From a checkpoint of a small image classifier.
Model: 2.68M parameters, 24-pixel images, arch resmlp, norm layernorm, activation swiglu, patch size [4, 4], layers 8.
Training: adamw at rate 0.0016, batches of 512, held-out accuracy 100%.
Data: trained on simulated fluorescence microscopy of cells, 48750 training examples.
Rows from block 3 of a small image classifier, named by matrix and row number. Rows with one number belong to one neuron. Each number is 200 + 30 x the weight over its row's rms, rounded and kept within 0 to 999. All counts start at 0.
After each neuron's rows are labels from the 100 images, of 14848, where the neuron reaches its largest size: "responds to" is what is common among them. Only what is clearly more common there than usual is listed. The data: simulated fluorescence microscopy of cells.
# gate: MLP gate (model.blocks.3.mlp.gate.weight, 576x192), inputs 96-127
# fc1: MLP up (model.blocks.3.mlp.fc1.weight, 576x192), inputs 96-127
# fc2: MLP down (model.blocks.3.mlp.fc2.weight, 192x576, transposed), outputs 96-127

gate.408,238,203,238,202,211,189,205,151,219,198,195,202,173,225,166,200,206,248,218,236,247,125,282,208,255,155,200,195,182,242,203,165
fc1.408,246,236,198,207,229,229,220,188,312,230,140,185,188,235,207,267,235,216,153,197,211,180,226,134,173,151,237,243,213,227,169,189
fc2.408,153,234,180,253,172,160,179,196,157,171,233,174,163,193,202,195,223,186,211,186,209,231,171,137,198,224,176,186,210,201,186,206
responds to: fibres; bright spots

gate.419,228,159,228,281,158,199,204,183,202,151,227,195,129,220,203,197,204,216,209,226,269,168,229,200,301,187,145,206,179,263,191,205
fc1.419,225,221,168,216,215,224,222,204,161,186,186,213,179,172,195,208,198,168,178,181,228,231,190,193,231,231,170,199,144,202,322,171
fc2.419,190,214,218,193,228,179,239,204,198,250,245,228,180,171,149,236,206,190,239,231,169,266,204,174,193,187,225,186,210,188,102,218
responds to: membrane rim; crowded; cells: ten or more

gate.393,195,260,216,232,214,192,197,180,195,196,170,215,183,253,201,198,178,208,218,193,211,194,185,125,178,190,194,190,167,226,224,234
fc1.393,199,127,142,174,238,247,155,192,199,144,226,173,207,182,165,153,194,192,202,175,180,217,256,199,180,195,193,188,242,138,206,208
fc2.393,221,178,234,159,234,253,227,161,205,118,146,176,261,216,242,227,170,232,206,187,184,191,220,219,206,207,196,221,189,216,176,208
responds to: fibres

gate.275,194,231,187,230,237,219,208,206,224,280,234,224,168,212,181,219,238,216,200,237,209,203,197,109,203,213,214,196,194,203,189,193
fc1.275,233,193,207,225,245,217,215,206,232,166,194,165,196,161,211,217,231,192,225,207,202,210,273,175,227,184,170,225,237,187,154,176
fc2.275,172,208,230,171,174,188,228,186,208,205,185,156,223,247,260,236,207,187,155,180,273,229,180,166,202,154,203,202,222,161,212,229
responds to: crowded; cells: ten or more; membrane rim

gate.487,178,238,231,175,220,212,279,201,186,198,191,186,175,185,233,200,190,198,204,204,154,210,246,174,230,234,251,200,198,165,190,187
fc1.487,267,266,180,159,266,244,181,184,216,168,214,207,225,198,205,219,174,192,215,228,160,204,214,223,196,218,230,219,149,208,187,201
fc2.487,153,202,209,175,213,205,231,205,191,265,240,184,145,198,200,190,155,193,221,216,162,216,139,186,143,191,221,220,239,244,198,196
responds to: cyan stain; fragmented nuclei

gate.286,189,187,217,191,202,268,186,189,165,129,191,197,154,192,189,191,193,152,221,209,175,221,182,185,201,190,172,240,183,240,170,181
fc1.286,171,246,214,221,235,233,197,202,195,235,200,172,200,192,195,196,206,186,216,210,184,157,232,213,267,234,194,248,159,182,211,184
fc2.286,244,159,188,177,231,213,189,199,153,149,187,171,239,226,221,158,166,198,190,189,167,191,262,187,210,225,233,218,166,232,188,218
responds to: crowded; cells: ten or more

gate.85,192,163,208,181,202,128,186,224,215,236,207,267,216,187,218,226,209,180,179,194,183,198,198,254,208,213,175,225,206,157,184,215
fc1.85,217,191,196,138,203,176,125,232,194,202,227,253,207,181,221,176,227,184,178,185,179,246,154,220,229,244,193,193,151,189,177,204
fc2.85,237,197,207,217,207,219,215,187,127,197,156,196,152,221,202,239,179,217,249,220,173,173,219,212,242,272,181,197,210,211,129,225
responds to: fragmented nuclei

gate.552,222,201,184,170,209,229,176,197,233,140,226,170,193,222,189,132,220,166,139,195,215,186,240,151,233,238,177,192,166,180,209,198
fc1.552,209,145,213,275,202,180,287,228,235,216,171,207,211,228,222,241,198,218,152,212,180,210,190,223,188,195,261,178,247,185,230,201
fc2.552,209,211,162,208,166,147,192,191,209,114,167,150,256,197,225,162,172,164,152,153,227,226,223,236,207,182,178,195,199,236,233,203
responds to: crowded; cells: ten or more

gate.138,179,283,203,194,159,198,236,205,194,236,198,223,202,220,236,185,210,232,152,200,239,219,119,261,190,202,162,190,147,202,205,223
fc1.138,211,192,165,108,200,191,165,180,187,201,201,237,191,210,189,211,229,204,128,185,172,215,169,201,161,159,200,197,158,196,173,200
fc2.138,237,264,239,180,211,231,203,223,152,258,185,195,164,190,202,222,214,210,152,232,223,240,166,180,174,182,213,228,181,202,175,180
responds to: crowded; cells: ten or more; vacuoles

gate.263,167,133,182,229,159,165,184,231,196,179,212,225,247,180,206,226,178,197,212,164,227,202,224,243,177,235,193,236,239,169,173,197
fc1.263,170,238,189,211,188,186,197,195,179,194,192,190,157,191,246,216,152,225,235,197,207,193,218,190,227,191,165,223,186,263,209,161
fc2.263,230,208,206,186,176,215,153,182,192,184,168,186,239,199,226,226,183,222,194,197,222,178,246,225,189,147,201,201,245,166,257,178
responds to: membrane rim; out of focus

gate.198,203,222,228,210,218,245,223,188,163,205,210,144,176,201,212,177,182,170,218,231,223,236,230,194,283,199,185,198,172,209,221,157
fc1.198,200,208,172,169,207,200,265,176,169,188,200,188,220,245,207,219,192,212,163,185,199,219,174,197,188,183,183,183,233,189,199,206
fc2.198,137,196,209,236,179,112,196,226,122,182,192,235,211,178,231,220,182,201,214,202,155,265,170,176,203,202,172,194,183,216,173,178
responds to: vacuoles

gate.532,181,219,188,212,234,231,219,179,197,182,231,230,171,210,206,205,213,202,185,201,159,217,245,172,165,220,199,222,204,160,170,153
fc1.532,167,162,190,234,210,259,217,236,139,191,188,190,199,171,235,209,159,244,251,211,182,263,190,238,199,233,187,194,225,212,191,233
fc2.532,188,179,213,225,177,141,196,190,213,207,229,160,214,231,202,193,226,234,192,211,214,165,158,223,229,232,219,165,230,163,240,200
responds to: cyan stain; smooth cytoplasm

gate.250,184,221,234,231,187,231,148,230,95,202,200,183,205,170,185,198,192,209,195,255,232,233,203,185,211,228,200,211,216,175,179,200
fc1.250,199,199,237,228,130,204,175,198,184,206,187,223,229,155,210,207,225,192,161,213,260,218,226,180,252,196,129,192,168,194,227,146
fc2.250,219,152,155,148,180,182,199,190,254,218,217,220,230,162,185,181,212,183,211,169,153,179,184,236,193,219,232,166,233,188,235,249
responds to: fragmented nuclei; red stain

gate.498,267,211,259,320,210,200,190,206,251,187,227,213,198,232,201,202,220,197,180,216,226,152,259,170,209,200,228,229,187,252,224,194
fc1.498,159,175,217,203,154,227,229,196,201,230,220,195,165,209,193,180,204,209,217,230,206,220,206,213,233,208,211,175,190,179,206,167
fc2.498,256,226,211,189,149,149,182,201,234,246,192,216,207,174,178,148,198,164,164,201,259,185,182,209,193,191,215,210,218,213,221,242
responds to: vacuoles

gate.531,265,184,143,204,191,159,219,183,167,220,216,208,239,211,222,236,234,199,161,213,210,219,151,248,214,152,220,191,155,173,261,167
fc1.531,216,212,202,205,193,215,149,174,156,150,174,137,216,182,180,172,212,199,179,210,205,143,219,220,254,179,186,183,172,247,208,214
fc2.531,234,172,174,210,207,171,185,192,172,200,204,233,255,198,177,195,178,185,193,189,202,222,160,225,152,150,204,204,234,199,195,218
responds to: long thin cells; membrane rim

gate.504,203,217,211,153,219,228,173,214,237,242,191,200,200,246,153,191,168,165,186,196,230,198,208,153,224,247,229,180,210,180,226,217
fc1.504,191,246,174,196,245,219,142,182,157,231,211,222,231,182,191,179,182,185,159,172,197,224,194,184,189,214,191,208,194,210,182,185
fc2.504,171,248,238,160,240,243,188,173,162,191,180,215,221,175,236,228,216,232,242,255,161,202,203,185,247,209,202,190,191,207,191,176
responds to: crowded; cells: ten or more; fibres

gate.13,197,169,175,148,262,219,158,194,167,205,214,204,191,197,191,198,176,183,184,184,185,206,220,175,210,233,163,243,173,177,243,180
fc1.13,232,194,149,200,208,230,131,205,232,172,192,189,230,200,190,162,182,175,177,151,214,175,216,204,151,239,199,217,205,164,211,196
fc2.13,195,148,219,234,207,260,203,195,206,207,260,218,184,233,164,171,224,239,189,267,183,190,184,141,235,242,187,189,214,184,201,197
responds to: fibres; vacuoles

gate.432,166,196,196,187,201,227,179,237,207,210,228,237,185,198,207,147,225,238,223,239,178,208,198,153,177,194,194,186,213,145,206,200
fc1.432,165,210,266,214,219,180,248,205,223,225,241,231,252,208,165,209,247,188,240,216,214,161,128,185,225,179,223,256,184,191,147,183
fc2.432,184,179,240,195,218,171,162,209,193,190,195,190,207,209,199,244,187,190,244,212,162,228,230,163,195,209,211,207,229,142,167,260
responds to: fibres; ring around the nucleus

gate.448,224,165,168,220,211,138,229,229,197,201,167,223,227,194,256,230,206,132,189,169,132,216,164,230,217,226,269,221,199,201,161,188
fc1.448,158,227,172,207,228,202,203,190,238,211,195,179,193,208,196,182,191,211,192,168,178,224,232,171,167,159,192,212,257,280,162,225
fc2.448,216,224,221,175,198,180,207,209,138,205,166,208,234,187,204,212,210,208,226,189,233,202,179,252,214,131,238,207,187,172,165,205
responds to: long thin cells

gate.173,246,155,196,146,251,177,126,161,136,228,247,235,201,181,170,198,167,179,175,180,172,255,257,201,214,236,195,178,209,181,184,193
fc1.173,192,177,295,219,225,248,203,211,169,191,201,227,170,192,182,183,185,254,203,240,187,240,274,208,174,172,183,202,218,229,199,212
fc2.173,258,204,169,181,188,134,189,187,287,163,186,190,224,179,225,207,183,185,152,153,163,199,224,231,190,218,239,215,207,200,204,211
responds to: fragmented nuclei; magenta stain

gate.527,207,237,166,179,233,219,152,188,159,193,204,222,196,181,230,244,188,208,251,216,171,193,156,226,171,228,211,203,203,251,152,232
fc1.527,229,185,219,187,200,152,270,216,248,220,202,236,175,223,226,195,203,176,162,184,189,252,262,174,192,144,213,210,218,181,166,130
fc2.527,133,226,189,185,219,191,200,194,197,265,182,221,231,223,192,246,148,203,183,202,217,227,161,165,152,187,200,192,271,208,190,218
responds to: fragmented nuclei; red stain

gate.565,206,200,168,242,202,146,224,260,204,255,196,236,246,196,207,156,239,195,187,171,194,201,235,207,171,193,197,208,179,223,213,156
fc1.565,195,259,222,206,227,229,234,201,173,215,199,157,205,226,195,227,162,179,206,224,253,154,176,223,236,205,194,210,164,210,241,204
fc2.565,208,187,211,186,179,160,208,186,168,161,177,171,193,216,205,236,178,207,195,155,202,195,189,214,217,225,200,209,217,202,157,243
responds to: membrane rim

gate.405,229,187,174,239,193,209,228,183,172,187,196,200,124,212,206,233,203,206,210,183,223,254,200,203,223,199,214,149,176,175,246,225
fc1.405,174,171,173,191,183,170,193,239,197,190,189,183,178,174,219,177,204,168,211,220,158,202,187,205,232,211,216,238,176,202,209,209
fc2.405,213,240,236,224,188,171,220,167,162,240,222,217,194,227,227,193,182,217,195,209,187,234,193,200,219,202,188,156,166,186,219,172
responds to: fibres

gate.91,251,207,156,219,220,184,179,212,245,169,229,232,172,205,207,255,251,203,185,252,224,200,234,173,241,174,185,231,172,163,185,196
fc1.91,231,195,216,248,167,149,216,187,167,223,200,181,206,213,208,232,217,185,163,214,200,242,179,236,243,181,202,166,187,217,226,218
fc2.91,227,206,178,202,245,213,182,192,225,174,228,217,229,189,187,236,192,181,215,211,181,187,214,184,206,167,197,188,192,237,195,193
responds to: vacuoles

gate.438,228,193,225,229,151,158,273,211,188,178,152,197,189,219,200,204,232,199,170,187,217,222,217,135,212,148,214,195,171,187,161,149
fc1.438,173,170,211,208,156,146,182,215,160,237,176,200,219,210,215,231,167,223,221,150,207,227,195,201,209,216,201,156,169,154,184,235
fc2.438,188,210,202,190,203,218,211,197,165,234,212,221,181,187,145,198,210,205,225,200,182,181,196,191,224,220,210,182,176,228,185,210
responds to: vacuoles; fibres

gate.69,207,154,182,179,246,208,183,201,141,240,201,228,198,184,202,171,180,170,193,189,176,239,201,181,250,302,213,179,191,219,199,186
fc1.69,231,219,101,185,197,166,184,183,172,156,218,185,228,203,203,200,207,209,171,147,199,191,180,178,186,189,203,196,146,219,216,202
fc2.69,132,205,196,233,204,238,163,203,112,198,215,237,209,205,206,217,205,222,225,261,192,226,219,175,212,225,133,174,175,203,187,180
responds to: fragmented nuclei